A small contrastive audio-text model, trained from scratch.
Model: 4.98M parameters, encoder arch quartznet, encoder depths [3, 4, 5, 3], encoder widths [128, 128, 128, 128], text encoder activation gelu.
Training: muon at rate 0.025, 15200 steps, batches of 256.
Rows from block 4 of the text encoder, named by matrix and row number. Rows with one number belong to one neuron. Each number is 128 + 32 x the weight over its row's rms, rounded and kept within 0 to 255. All counts start at 0. Numbers have three digits each.
# fc1: MLP up (text_encoder.blocks.4.mlp.fc1.weight, 512x256), inputs 128-255
# fc2: MLP down (text_encoder.blocks.4.mlp.fc2.weight, 256x512, transposed), outputs 128-255
fc1.339:109039078152110119158101055115133144037169088124134116150128193130164071181052134088116104146106099114069140160147079151135067149144076155150084097142172078084167160188144075166118209125140122186111125179114089124098143096173127115125079103120155130086132104113141107129106159112106084149126107139161099131152134155079134099125142093074096123136119151132116158175179142139096084070175
fc2.339:181114165091093091151113099146124118151115109106204178146105119117068073077094121153143145095172113133087155112151174105163167154139043119135164116126162111088150139144170162130171116116155136067135091118144142141105124115144100153079114144163054149123083088111116113198146169165149133133160100096112196182130145081086142088155142073170149145129058142125168121147154081151147137134107
fc1.340:179109129130094052126113038151174148083118167149092127038137129129160164166126199167142057125174131142090109142127109146168100086137136115148118112127145172130090123125114111146126161140115161126156151158140131057127138131132105166130135134118148108087119144111155105134071184139095134159149087119119142119088182127097142096137089113131098090084159146072117166118138126136147090173150
fc2.340:129117125116125122117106169153155148150157106074104058144137147130157083180182108153109147112088109077089116171115101093078173128153140214103146147142098107131191107162111117152114168138110124166150122158145117136122164150116114139098071124102104091175050110166120099132131114143122118125174138146156164106129134116124130133127135100110124154102103144185152029171131192086157111194150
fc1.341:100159148167124165106146130182087177125105017137131162066152069137146130104144108160098145166143138142078131136103122140179127109191153120150114133137061120234113173125153045132110162116154101141161134152115108105116148120143136157084112146051112089133161170139145121170133076133136152078112097147160163137157128147158108178179118094120220147099120187139083152107056072112097192087145
fc2.341:108088156100130093066119158139162171145159160140103103124197136028141175142199179139155109150148120139183087071151183115136107153110132169092157066162151101088084093112086109083156124118165079108142187176144108139109150167114126131109101171170182099160113174095105130127121145123104173146160113155097147128111120130150175151162114144171122032121076160083167148141144096192176050108080
fc1.342:160135153080189148140166084119127075129134100140151147151195089198118115148143195114139154121112106118147164114167154131171079111136104127141172061123103096134091164117203171110142129165111164151141097184094045151125121078153117096150122160177153153129141131107166139153074081139092087042106131136135088113081073148083114109160185198104141158148059127084074088083096166117098159146120
fc2.342:094070109139137106083089167082175141062179138194181122125085177071130122133122094120145165103187107124138181127104088096121154158070134119162095154100146168176122061125100111070091148151104089109160084191126105108125119173100134134138132105093080146132070113100076076162081152147147167129199107118094181098102068102159185155082097155132108099151156206111163096089125122165114128142145
fc1.343:115130173104184110150180164146147116093068119098162134164152102159103161126038028146133098121159100122119145148129149160122143174207112159117151098111056195110124113102149123160172105085101156076136074158103131107107159119118160167148102097117146102140096160143157126083107124090125120049108173112172137185124104108165087115085101132140141122128113133121144190092168112088177117165138
fc2.343:105115103140116138172098137142086094086140084157126130194160136088194217146121082049153183082141210076121160114155146144163110119132159125145154156090136142096115091168091213132125115133182145135133165122149143075191098181150102117091179141123175121115098129082106154132099115145104201134136144172115117096146173123127124132168126162167138101193099042128099123111097099162140109066137
fc1.344:180131110096131150191101119134150193076148147128144141178157207137123147122125154203107131121105145125121080135086135101205104119094171124153128116113058161123155100096152123073121133169071108098126125067195150105191151223115179157129163137170089077059087118134125072135096060136113129097106165129133089142122144130092125131083131138132081088103079129168138136093094098110184188136138
fc2.344:164103154097142121084120132169121121164126089187112163094157115165098157175120138083148082151138164103144106137116144145080132155153104155116121110106125105112069147154025110137156156142117158120119094115110126141167210146139076109153153185100116121134126077107144097163118101152117071137171177081199161156119140149052083098172134140142142115183110139148141125132125172127035101103130
fc1.345:149109113118175082133150119097080178173147108145140130139167145110183137133157120096102163071084153107071178186132144086156138045183124126130093126088161095167137085161103153127110132117120127106136114145085167148134147136059163133082115155089072124194141129121162185179116059156099083085123102098157146146129168117155157123106113093064180137135094154165164146099081134149122140113094
fc2.345:130129186184140097132125124135144126141127146114147150162140139172101071159087141152132122129121082170076128082128099127119127188114083081016157139209117099154055185135122164167078084144125138175088103159151137122126076121136138133157107113157193143090125161144147213105154154096144110155096133116098132106132165194101104139132131116119141076165149123143102180144122146154148123181134
fc1.346:135126081124064072139172155151114156129159079150086111144098112123121089131111112123085118109115119083120117123131078186086184096139152105114125158148119159105157140103081146127162183112159129171160163154106226127102078136156112172100183088156144147132137135138118139148118155154140081090132122103128139117107042120102072150173113124133130124085143162178101143124105150065165151068104
fc2.346:112146147119148121169164127171167053184119077117113090083182121097114074128189141169131089166113152146116144141130129124124145127152114192130168123138065153149171148092086136105150117141102123136105146139185175121137109073140141152172078103149091098089110180162115167134110187111181127105147158127113112088164172105187210144157101126129109162089155107140082148179150117115181153192084
fc1.347:123148126126171101137109211185116149166087149110069160145099114097082159123121155102123157138148115164141160140117209138194115083151203156118141149158126158098126148107135112147158092137163112107078074155103116099107094137112121170091135077147148126119108101136209094123106125107146145088076082122118090122112098113131067063159110083116150130124132153134151104161057134133131144158163
fc2.347:170072141112111057114118083130162138124112147110130115087116069070142130124066146206123108114113142148064156142155121139103062080185098119157098171118098117166144128118126093144138175101143170128142187146113144135121151168103123136089179124133133158102077142167100145155160128042121148111188151107123113097132132099149136116121107138114137123178088118137127091157123134153114169102122
fc1.348:105061117110109097075084112094156132117106134172120117108058087131151136085175116124065073148123140130101096148141111184148132123131205119114085080148114142118158131150149096150143143087107103158113110121136103164105147148080082131115134194092133068103103135101186119183141082056044089129125159118084164128175081119087110088170137096090162156162157186140167134117127119110223139135119
fc2.348:117146150137114171099144095044063092098151149124133125134151165143079116118101110136112173106120095105113118110090094145109095151117136077109084113115137128147110112145084191095120119095109124121117142097136118120150115144144107086158098144132104109112154110101116088099175128091131160135167112102090121216091085141166157050172124132122143131139163118162096108185179121105088170125144
fc1.349:105111125152143131097127142157131159111140175146143118147107130123094119085140104147155152087148123146150102170149192134147129173075120116174164112203091150111136078123114115078096105174133157094146158138063173137106088129149157102080086088168130169129133117156099132136129122148086167103211115093138099071197075144096161059154155070085063102151076143146140167108130097141145101112126
fc2.349:171186137145175133146208114124139141171074110133102159165171122138177117136179155107087118137114143135128109181137104147124147112183092199106179174123129139175118146127102108122121129107072120100159055086143180107108104190144085130165121126082089105121091132113133092092133174110160094111111110132157165109106162130094152067074078117118182142119152093167145114084109130129135143152108